config = dict(
    model='self-supervised image encoder',
    color_jitter=0.4,
    projector_out=256,
    optimizer='muon',
    nesterov=True,
    grad_clip=5.0,
)
Rows from block 5 of a small self-supervised image encoder, named by matrix and row number. Rows with one number belong to one channel. Each number is 128 + 32 x the weight over its row's rms, rounded and kept within 0 to 255. All counts start at 0. Numbers have three digits each.
After each channel's rows are labels from the 100 images, of 14976, where the channel reaches its highest value: "lies over" is the class under the peak. Only what is clearly more common there than usual is listed. The data: rosettes with rotational symmetry.
# convs1: first pointwise conv (model.blocks.5.convs.1.weight, 224x224x1x1), inputs 0-223
# convs3: second pointwise conv (model.blocks.5.convs.3.weight, 224x224x1x1, transposed), outputs 0-223

convs1.19:112108106138151125110121132139114115192163098132029109117133127148125102128148108092089171155173122140162180109094120113117151116113138157084130121102108158127155136111130141135115124158153122186131120068091088086086153150127160085137148084137158106187124158096034167149037110176041106062108095151165133038171142132180132106127212132116133101075115072125137154107142104158125153136154092178162078170151120111095131092100081083154113103180130128122075106118129122104118084131120166118123141173114098122149084150150113091137088096119095154099070176086125078108179098092116165157186175130101123164124118147154081138137117151138136145158200114162106080187138145119103157124089
convs3.19:098127079154147201117136133120148070112144101112130115101128129149155125123120179133153074121116102121155180153145173147114134126139068154129132115098149089170145136119161124146171113070109134125108198093136178153044103127164154140129132167102136154137097123144129179171090140149128176130162109110151121148130112097185170124103071118110151160116138149103133170143062057080173073127113099085146159144122125108140079130148077052171067109150081075108144135110061123180125135087136152136152092145121091148148122127116178040117112166116133189098125119187123107154051150188067139129195079162081119159136098119103135130100140145168157117112114098157141018087154129155124126157112
lies over: rosette

convs1.27:098142185143152152126105179105096104113158128089171067126062151167105135106133154110154146149130120165146124090099110219144184091158125110093132123160135106133169087126105145137127107126155113141209101123080188136116058108100106154179101142117123131129116060133162113110149168141098118234155225098098133145098049151141127149120072141125174095091066130164129081151145091174128141143169109163112165130182101126120115114127114099075169169119163104097100151083152129092153170134148091130075128116110147110137106153110072157164127137139134089112110160137118199197142062122151103131167111113107151109103092140167193091151164120136095177158088119147120136133117109118052132111092
convs3.27:100161118042105203126144147133132104162127112154128146165082129122103119100133138072152119127122088125119116158133141123154115153141186118174128150143102151144153119123175088113153077072103146113112191087100108099091076100123099120141079144159074118101156113105136121167151083103094108032115094138136151130121076100122191189074105131090095154148094107146139137178100163175086134129168171181118141153135092091071127171194087097165140158150139133129134162088111125109154167141098124093126133105112112143135115104137119099106181087120076195085165188139127133188141134130137083119133160138125162094195231122095154162143083179169145140164156140152099085155170114219143159123138
lies over: rosette

convs1.112:153163114163086117041124046124104131081159138115075153142149222168130076121091165144131137102130150147186134174107119081121163133133169110117099034129115131130165079126088139167148139145099150140173121172113160114152174078126101132160093105080097134159108089074154172092093099113074097149106146144107105165114145117091145097142123175122192166134160091086129156150163126123139102082152164140170142123143162077148119114097142184119070108098205131120101148039090146114080145206161107130122113125111155142036144121135133080160075158115134187089115089128188135087119111169149114126173095156144146130127108111158115143134117160141113136081094155146124175113135116093116152096123
convs3.112:176117133091110140171131060083127125078093122107059119086122010102130121130118149099132148154114128103138150080118108041120155113067043078090126141064128158135124137066100096123114132102154129120105096123121115141125125155164134107126166135099104139119157154136111156146098131160144101120126080144126128054127115119106104111117104129107117125119153117143052113172112111052088146144158107109134092092084144048095160114079097090109091086140119153103130000180132069107100117149089116088129107118169071104112106105131116136088137165114141133109100060146113114088115123115097119147119156161079121105117074146107130098175143057107077110077142127107089120118091169105120143131104
lies over: backdrop

convs1.44:128174143109181162085110138119114190160098015134198134077200139153140061157090175127127141196190090080140102076110103132143152116134156157062130107058089148108138086157150130101156147125157147171158149108086057080085196105083103132168134147136135109115134136074121116114122122156130138128119132124095120090130146119123076168149078093123142125127125103130129134146147110135184143108191089118109111152153138133132039094109116111094093195163171146155085136135105155117114153134144133121148132146123116157116079121085108102098078155112108102141181180125142145115128169149098181104125205118136068141111109125134123161154112116119120114144213167145108096151177098115104200147083
convs3.44:121149132156097162141084112071172130137080191107129129196118137097181179175115071119166101131150142100068143122117167190077180105109128152123091153136147157137157100160099086090098102157091255092084146107142118017132068161132150083107136113152136122162140143102099126095118160095118161149163178104148124188105143116137091121130043135194070149142118082129129145151102159113134152124136098142129157156096140131109119095113118141057143098130099158105117122096150144122118154138202113151099084103116189122130146125126104118123102147148160126173079120140117150085118107122138149124133167132131207135060156162110124143090099169080149116109119090132167132180154111089158152076128
lies over: rosette

convs1.46:127129144085143096139085149070128175114102126144120141117111104150160115122155178134084103133151065098123119178144125149161175104130152129087153126128165177132087105190172122083095108123117207149052077139124160150145166090157134161078126120113151107121130177162085098133085184177132108185169228088126155115104115129100099104149117127119091195077131150151137122135136126148109138086107076069115099138165098150121147159101110134136137137120143090082185165133120148139124096120169095179153166147135107136096088181137146138125087117132161154087106123158110153139161113133129072119097157181137132149255096151178142137102155115138095149084072134140155184111114096118071165068142
convs3.46:143093113154138118165050141117151121135119155133160097138162149103105122098095077129105137123133181186149124077179125195133117125166158085053189141127126145119114150213058164197047147121174163134139103104153101087194108122134105164144105149175103155157082089114146129156182122162140046124106119115130142069172134153087156121140116108139141163145154134141134098105130133146122077146133124097139068144110110166068137130139056132161103073143085115116085185142159078134156140114073189094077165158175146131119127099119118139107113148088143121197116080118086108136157128154156092101142149083087122152135112144191124182134124108145085119089090118137122204116112145130122147185079
lies over: rosette

convs1.137:097113116158094145147197135167186167112083151104108106113153178089173078155093083109140179108125182148184112129129129154129161109129172141180156106140117163189162137196155094136133111109137107103110170147123104131138221124119123096109093156149152106165176165115173119135115142246174107202064096132136139126118126139144089125093135103101109101159128118156097071149181120128086170100171167054149166142076113113139124134165101095105068144179174127138121150125158121093161099132159095193099120138127144136131102158133095146120106117123155142128090106110154167166149173110128133168078112159101102128065144105157147161046114138129086108148132066124135105142113154054186120118083
convs3.137:140141215093064157103141092175117088102134130128091150104101054118175133152150116141113142161126141145113101162116126113103055152079146105157108097175165138131121060143154066136203076124121176119101127120169089103112183095102079118091152131163139135159142097133121138168134084083148136114154168224102109143162144149115120129117093115149153135176158135125135113139090123100152105139065111085196148168120160157158103101082180111155142153173188094185077159167097123095111076121147107103090125124103169130119060107087059131153138122135156151136141180126134142064129106175139160127130108115113139076051129114092173102116118179136119205128116083130148092094119117157180113134156
lies over: backdrop

convs1.11:157125106204166132130155096159173126118117116153127139119116085152154083146131117136077139175086118132157134193136118175179131191159134110120187132114152115112160163118174087128104220121068125103158076149097103198116131135102139147143097079138108113118168153145164211110115121069073172168142179170168119100170112154115146133127138123155163162029143140090129130122101139096088130137148143198155118107136160147145126168130143111142201151098139141127103091119062216156110101083153131113082137166132109130149127158082071100166125109077103128083141090110145151116098160139129114158137110131119129129166155143178086163070158119050121130155145075103109149145150063186110098099148
convs3.11:122146131142065079103137112080116161108117110152105101104109179184098097115166165113087119163133174128112094101075109170100122062106141077083088195137135153052183137085124111128126133077115105112115117132108094137105165191130148135104135094089087136111145120086185088115112116128121095169128140113156095105148090140143112092186117131133153116130142145087121122100121127079085165115096170176127081118195153100083115129106159101145160166110089104125093137133152121132118075189056175136133128091127074128093143130158126112169095112168145201140075185117131118137144108123089180115068100078181094136166107126062149077135140111147127111154143140132120104222236125128083167118165
lies over: backdrop

convs1.154:124112178101166129173092153174139129170116107066083143095160130172201088115089166154119149122137139126165163117141168088070123162096107080132130166176082094169111129139097115085176095136170096138136097122145106120111150103163160153161125112123142153099146119136117130148151165141146157072153166157141117116113138089160123132195135054158176142122111170119166144149142153173097186068179179128140130161104136129090218125105154090125097126103209116114162152097179154191158066152160133061188111102108126146099121165113141139097154078077148150162139084076096165155170105144096150143116205160170118136114189134145117138100111139160128125144153074179137081128172110109062151127110
convs3.154:144118173116098141125102079142169123181070097087092100140129203122168124165099107150129179164137120154096070091102123065123151107197142153102164157174178121170144170088137182134108087131147051079166164105056114115134074074077105147178153183090124103097069133152117121125094051098105096109124130153107158122149125133156134127110131112159098123142121115164138085126210126125074120098167108115127153110101093106145172129206148144171162119145172177103062153158122089117117133134182115146177135138111146213108141093070124135134139111129091153147163110103148123130124139082110098160075127111110096150190125126187138087073108169127134082155109098163107156085144097096144123124112
lies over: rosette

convs1.160:177132164105167126091145065069140118127086112184119127187134227156143089132125137129148091141185126107120113123205122062076139093168107123166145142120113117171102084123097181113130134147109125065130099107126177110149126057157164126119144120162090161132058165109093118132137135193188107169168137119174106154112143135116097077114161117126129085139117078145215135147141124077171134110150154143146103112138125098126072128159090148178111179073166135144169170157122154168191127154081110094115124100091163091114122089083121103122122142126138097122118101145101122127160120126133111063107103077137076167107148136182119119120147121098109152167066142160226129136151104141063172165097
convs3.160:103111173190134121111139173113158163150153155255083131129126108145146141081137143124132088141088131128152118097178085117090094136130150173055111148114118117050158150166115125076139125128119092103093155118102089113151140124128108137166145137118101164104139132094103128122119152176179109136136186136139113101093151109166080178110148156085125114104131125156238126091139118152112125096163174147147134128201124144053134156153151141122161143079066130111136171108109139161097144112097163139127111177130165204144137167176171148112111117160141107155104102116111047152177092111097137124107115069125131167195151177121151105060131138167108129147128126111060151172102127107105091104216
lies over: backdrop

convs1.111:144142100117127174147194178221098158141175109128120106086127191148166151160127122099138113070113138123132149075147129103119109100107151172106153123149127133128150097101099125113126163116186159094147140069174172155121123101061134094155068142193126082110120051104106122187144129140152153146161180111117134107087149071146189187121104106118113089134050146127164102089174166107121124158115138109093112160088124143184162125066175142129112191115159113072137100133139068166083124148131080112117141114106150142115194143117124080134145173098124122114150194127157126096111137170112132137149114070044157114116117098199112157134149098155176132192131166123099150086113115148168121070161
convs3.111:127103194080143162108127128025101067179151108172177118133130114065124111167159115125134067149065091131087144059101098162102118070074088158095087114111084073071126200125146080134141127120114134079110128128081073091131182140121128100187120074118132114115149071084152137122137129082147141105119127084100120195124118120080156111137107076117148124125080134175187132082089137107116181138187126151127152089136127112144163123148142155100097170085094132134162142149159141170105142106185113120091107188129123090135149094127181149162122173117171161157125156112136170114052134107170135070180111178120176093117128095105118094179150141159107106096121127125121090142164136167112134149133
lies over: backdrop

convs1.95:101113173098134151164092185153156073136101108148112149155149150150141190071144108083170121088090131136158115153069206115119047132098131147064141063153114060146047164162124117132114146145112145170135120111107168127145115107178080126150134114126171106188133131120121189132201098098076075118083135146120127108120118142160104064089166150137140159156120121150180099077143103111083137172096137087091154137197129134080092105156119131158163155130123144087137185114120162138121133164097168184116129080127140111182121135131109154100133151147129160078138113095206124161128132071174148082139106095100128140131171145114209108115178167116121071131184157132138114086132143158142106162074
convs3.95:134072121126127133143144168113116138104176119118125132091148140136126100153143110129192185047151135077094141175154157143159146104146160147147132082107149116099137187084078169125132110055123163065090096138143101102111061109143154108116169059124138125120145166130150153160160087148137105117093112172188163125111088074104164135150165143095133102103134092168144098120107134101090145095099141178094140101108144112075103162156073145161164094221132114131110102149148186091123132129108125130132135130081106129178109135119134155171126149130113185127112107114044088120255019154133117103149118112110118094115148166178121147182081142153097088114169134105141171071123146112143144131092
lies over: rosette

convs1.189:130108131138124150080091083207104159120174146159151104116106157108163187120137102115143142117164149158154137137100104171119183140132143157090126118097182109180145128043124121114120200147131109124150130071118110147079149098122103162176124135095103053149064165178126076148080108219122181123116160166160137112142125153137126123164187093128087104127145103188145146145123068163120151111159112115116148181079097102113146127184151104153074140178214139152098135118095144109097126137166170170105133151113109127116139135092118125028122065130115096084128172115095134109127123095166152163114129137149204197062118152115133128191141148149121153129127152156126098190124128099169112070123
convs3.189:103111118150187138163141188087089133135103089121166161109073108133158140125157123191110113126182123156141148158135146090071099109095081120153114144120081087149103110117155088095134117091128168126102220140104152153130135152100156137079154155122063093092151086149101173136156146108168135144118111100191085161090122137175118169137096137144164111099161130154167125180127101145115131143108099187144172126152137116115105105143056118144174112090145108091154141137132067206149090090115126054127064049107121139116127106166141146160148182166139201119074118109140094140125065080104170147175137205124109080136116146150153048097155127153112165179101128109086108103080148128073160121115
lies over: backdrop

convs1.0:141137105116111168149074173114066149114180089137146089114114171138116145128145154136124134156146109108166112157105166173098104097078110128122155131169100150131116143151128093135153157126149089148135116121092123154113105111205153138099133136164165138082095102146128159123135120145159061121088175113146123111093133154169119150151096152147088101136169142078084144112174124094094130074143134195111111134071100069138125121115101117112106137106108078242127080189146147132195095073108115173108114069075037208198101114095149194142143084099153114119156103147123143178135138131078164145136085159114163150183149155159095189095177160052138110107148112167106155153081109144156141143096
convs3.0:126057158155128131166150109115110097116100095144176121088169167149132131131131196113125095108121125138106149132134135147096139117082162094085148156132135114156116090134122100136104139079117103183124161158177095108175153147098156086093161118131129125155109134155144124065107129158192169148127148146169077132130145083130119152120132106073166064176120169132120208158104161162157087151130109149164127116094107162063123126081098128106182179169131156184130104140115087090149163186058152158104171208146224101120122178139144091137167090099060168142128144099109154187139128193048138140119132110100071109114112119106134103125099173090054092153113126078174144163091101095118148100146
lies over: backdrop

convs1.216:112191086162128151108123029173120092134136128106138149141162148129135160123124083168090179102154085166116155141118151152144133184108087196166189153154121143093129132162134147105137198117094164092158137116161107117162150195129096137179131144184111133106167149127094136107106175117174144129119096133100164115143099152118097130129123166130110074080090159132142120119162066125134088038089122108178141122074109084155171135133157068145039109095073096165163114089106154116158181153176126116145135131164163158173107130108135125089101116149172149098166158083062111068141127199145087119109113125099127146146087105108121133138118148135161135165106134073133127148188146101072082075066
convs3.216:129101150136062117073164051153103130080110104169136074104120102113128095133084106137115115102107131154088165109101124151097133100123078145082093108101155149078161152160150117126165071147175117101073120055175103145097082085108129106206177140120117106104149134150122092082106094089107154124121084121101118117113182112080170049127110163107122176130107103092169157139164116112117100163093126093116134136080086149164108141149119120105105122155104145170117125104208093095113133136187192161146162143141133159183158136074135081088157139143116073102103111172208090130078130145155161124133176202111132044057140087137126079103121128122133158122154148060142111140123155098122110099147
lies over: backdrop

convs1.80:124117111123121156109140116087142201108144094081100111105182184124123168124178129123108183190130086115121150090096158132125178103148085118122123128086094127138133151110163148191092151107139167165118093101105144128089229116195118078140079148097133124064114145097142073104141181194173081146087108116126119117122138088119091149085140115102084140126154091117105116132117138105163115161194117141125155087149140150134082117108092121065110183138168150158085160096175103131156142162135134121121130148162111174154097096059120130160072144126080163090122242143133143193121123103158147176139160131106084111145159137187130127127131115141099084041108157111154160173131162115137204147118
convs3.80:109116125174154157150200080127093179121163171111122122134135068078115142141082112229153105124133146180120164094132107085134111097161147129113130151115098111134125074085135126183096141143133130112150144104133137196108138142150096034123102145176149114166150075095136119129149135201144152144110157117116136149140146160162139100142190115117107144125083117105177088100126134104043140157120184067158138151091149115156157117156130155113125146178175145147152124072150139120071082166119123152132168191111108189119100104112139149131136144149096119194114107093112105115149169153088049089098167150110162098164082075129193158117167106103183138203139160113138123196120064143153138151165
lies over: rosette

convs1.92:134139134140131082157109096135088125107108138145104163148127114106150176137073149142143105187099131153133102087152141147164145092111124130114100166150097154176150158163134158119076161116035112168117128138085110133177194204140087118116120060099122123113125075123083135109147135127096112129065142072125092096094121149107122161153118139101139087072147116053114123165165098182084144108131119127186121101128116094136153154151110093175152141115129113120126184117088143050150111155187149090143158147116112101108133140145169139137089146021149170154219143141068151042134155125171140212120135103119122118137157154139152191103159118119136118100129122063115146135181149119118182187063
convs3.92:163165124114155089148102193132163159149094150121108200147129177157132071150149130106092116136163132160135138103162134098091107137114091150097116176109150097169121115090154128161129186116047128103159106119098157118129063140141125061150171150111121121129125071148194137139206137069115114138138140173171099142097152118150110121128130130135109096148138096122140081126122159098134077155150142112144178127188137129081178155164149097155108156131168096123103125146151246134146060108119151074111122114129200152195111160193163107175128095167103134160176141128176119206161086105131143129117073097151114170217130142131110106109071105169133110167118121151124138088170110088154117185156
lies over: backdrop

convs1.173:102120120077088185077153182121129118100080150074154163121120147119159079147139139094143146131123079090147146093098128133186113136144093145119148121110153107134125106122119125101084096136198078170136144115141078136039139062172113113168093130160123108102146184098154102093170088132178136124118095069115096078113127126144140129107167114097159098169096057115084183109102064206150127131115048141105113147213185086102072088158120186127163196154081105115096125187061140100141147099131180180105173115135108145156157122123119138142135103143088111165137186164146116135107157123179149119088102103124093126135102142147195138121125164132112126168139170127174141151101100136157166162126
convs3.173:120159148051130121138115163126181099077101159116153173131103162101158173108116142095139189143142165121134138135129133150152074235114067142175110084161179132139146152142143116111111126106092114127154107156149125158092139105149151127086207042125128171175117189097152136112112134107107139153190197110119113154092150134077186155134159138119118105112113143102161141084101073132170108136092082137142150104140156135109099093123110104196132092161105115047142167113162144137128191156117191177164189141138165106163125162082147194174153186157142183142159093167144138126128095212095112145134147105138165142100083117144156158084108151145166121134128134165152183150165087124136129159139
lies over: rosette

convs1.109:074113074043131109117160138141140122144102174176135155120145087090119096053124134172139135118120153104101135077168082162105094156085118105147174097108150110123182179139147100132129142169207140155112109108093128122141141136118164074189125146065154122181138085136131163127129074172086068128121101073141123099089160138118182106105109149187114044152133130054172168133108131137142139166107105115085154124123172153153132122097128161138170103089142081137081170101092123140127088116118128156154137129121086155156114180099078124074102108074161103116148106166158197120069092084113125071109117188141085206121144141129136110109100119147077077124127082131122089100111100116056153151142
convs3.109:210121107083127152138153121128127121117114179163175103122176143128136145070140120122118144097207100163139100094175117145109075172127128142169146097186092141111139160086129119173117134064041146152133142093094141121162087178173134038111146151130122099148133140138084122182163082113179130112123128151142182084115108073082162113123142127143090119128115111091140094148122135149190157145104161150198115083164134084139120133089107159111161103116178112177166076183101091110082107088045084143127125168122136155178104134097107109118126107178137098082076170100119131110202113239152147125150131141136118131095153131120113082102150112164131147170129105182111128108175149128164085132140
lies over: backdrop

convs1.103:120179164164157055115138161067122111149194149106120130149141125140095123115207132163116080113183165124097146139104123140151166064121086123134105116137175167089105196118147132134159134134125160098092167094075155161132126074166173145104102079148177142103124122154083123153122160142160116168110182145159136160180146112151123153141111130104143106052143093101100050088144132127072105119137099131132146173215112086163131091146095122173109114110149098161105161110111130084128107136168082174147136066148148142193108098115121157170102115147068160102084139154135129164231148153114057161127143144158145126135064088124090119057135140128098124141173147175125105091092181137143168126106
convs3.103:149104068161153151115102173106093103112098105158128158175099179133140137127153131092163172090161097094095107128130200145087153155130108073133093143111228182129117138155105093182129186131126155128140077110162118117140140176154181177145133130102138160133095115134117184123148120096171196116162168148150127150225116158150124081156131132154149129135113199188100132140134130076095074113186105127121126140134181078105121184147086170118097122111180107128119157146139079168134067100127115160149151115112147072156158131112101128102122172112130123140167193222123132127174091143167141098137123168159133064127154118132110123131139196093116152092131108131155121184128107118178185196152
lies over: rosette

convs1.140:063121113163157111121154112119112163151051158165130054118138130085143097103054153131155137088125153243106080166188167120169114148096115137165056077097164169139115129179139125132123113143163140138218113119113119148145089150130106095151139151092119166133089104119115099168113098167066111096101120092136131121152122153104130151143104134054108163118124113153119162114188102161092147104169134136112105205063143122145098117142148080121078152104166094117157132103136187147108111152100178061174146148114099123145105081197093141089153132143126117117133093117179196085148162159097132129099088157124145136149101125068183171129190095182145135126132156102090103115171120130101140106113
convs3.140:090115119156032158099126099115109169144145141169085099152073126206154104137222111151117099189114165108069154129115103117131096140152109137076074156100123145131122116099137135130174225120119126125133123105149048148121125126158128135165177090163085120111152144127155109109172103180160137159107162115177128095097155104138105157088126142076157105122116155131094146146116094120121081140174151136127097107109153072130170198091192140118109145177087140112099153133170099169149089082075124205168120103103100169151136113181113137130136137227093128133157174190129167133153149154126136131108119134167143115161097114100132130133066159045151114190157135131089156095147146143120172156141
lies over: backdrop

convs1.200:126124173159068160178229157084129163163160103120158125155103144099137107130076212137137125094140086161177065133130109126121153119156163131192133144038125126088123110150120139115085094082172173095199157162113142080118124131209059095168092127188057128111119142123133118135143169159097119193150114114113051133193135106147108119114055115127124110109127117144098188148168077134159123141114151195064160167153140094135147102142113079174125151107146152089099092124133192140165080110136073117155135118101113072129140090143150128157163134115127099138134133207145153144104145158117108130143106138112066125129096116132141117119141126121110160180110106146080159131133158153144144176108
convs3.200:126132134115170150151148181125190177100109161091162194128142114121099103112107122117096165173168142162145112119146140115116137104128157073112132154140201166145166078159135117138097145147185150096190143119083176133131131188094143083137101179170116141088122082168083142173085143157127126123157162101105148113178104097193162077125125099136129086148099148120152131108094125091119123114076079104147152167120163170115158079189158170137170170130111114078157112099027133099105104141127101081170115169165125204109090144104078104117148099156087126142134149098171107155126155121129047048108159129096149149161160123178136147136132175101173113137194118120177143132112061156149120086171
lies over: rosette

convs1.202:140125098153099171142127115135187118157156135085139098084165129123114092124126125110128104113081150132102126130081133119184097098158125146074138132142107133094169110087091130169097142161142173111097129203136085086151101112091044095094088085133138157106086121122142082142110128148073103112090160133094047156136101081129108095189052114135107211107150135130063152163139131210174191140141120129162087132094129112097106132143119155143165129064149074202132042109101160134093110137164122156159173142117110155078138135096077134130166141099130154068096097074154148156140137116116120163174102103223121157090138101115168128150099106157130160071139129099141109149153146147166175087126
convs3.202:153148084148176098068101109150163145108216126095096091097121093149127094121130105152150132166114145142122075103129112162164101080086136109167143162096103130107120118112126137162081102143153094099182128141093040110162144144165135118133199146123154215163129113148188095110109141187109184126113138145096078144139183155116148150118164138137116167098138078082126140201187144070065178167126104142131130148155166099125191165177133122109074103194155120140136029090185152155109169156141132109086084149103122133177111113142104142113157190093165119125074151145140071110135144101126144163142162152104124123103179123160130125124075100095129065150112173121085157104165114140136133117105
lies over: backdrop

convs1.122:074135132108162100093130097161090128139116153081137140067127118104110169131091115097132154090196106133097159061089072165102123099116143079145118129118150133191096177217127122148103147162104112152193177166159100130151183169153162091093154132087120130120207114166105121145126120148146113136103100137172076113155127104120124150133141160079121138114160135113090144111161138118148106072175184183101136138154110129098102177126078084175105071151123116117153057100139059127168038131130085100147117084120157131161078114168074149182102150188080142153140150129147160095190109156141114193151074189133159092157096148132142123116135128182152138170126131102129115145119100076169130144091
convs3.122:093082092136109168128170131150099103130135126139072086112100056101145075122138162115120126172177123099062156134176106102127108158148186148179146031097120115109132069151044089147097119116099093147167086124084116105116146107141129120139156139180183148084121072134105176113096108141096128130144148128135123120102106092111092105103102156095215170175156150159115125133124082079109150093103151176154120080077087127111113144101055109167132126129123168124124088117083159109082127151109105198103171146139107147096144138151104152192137158058112121155121097140037053119150093156129092141115119163128161128127116150167126177158138149096155161091141111134053138083107128159091179140129
lies over: backdrop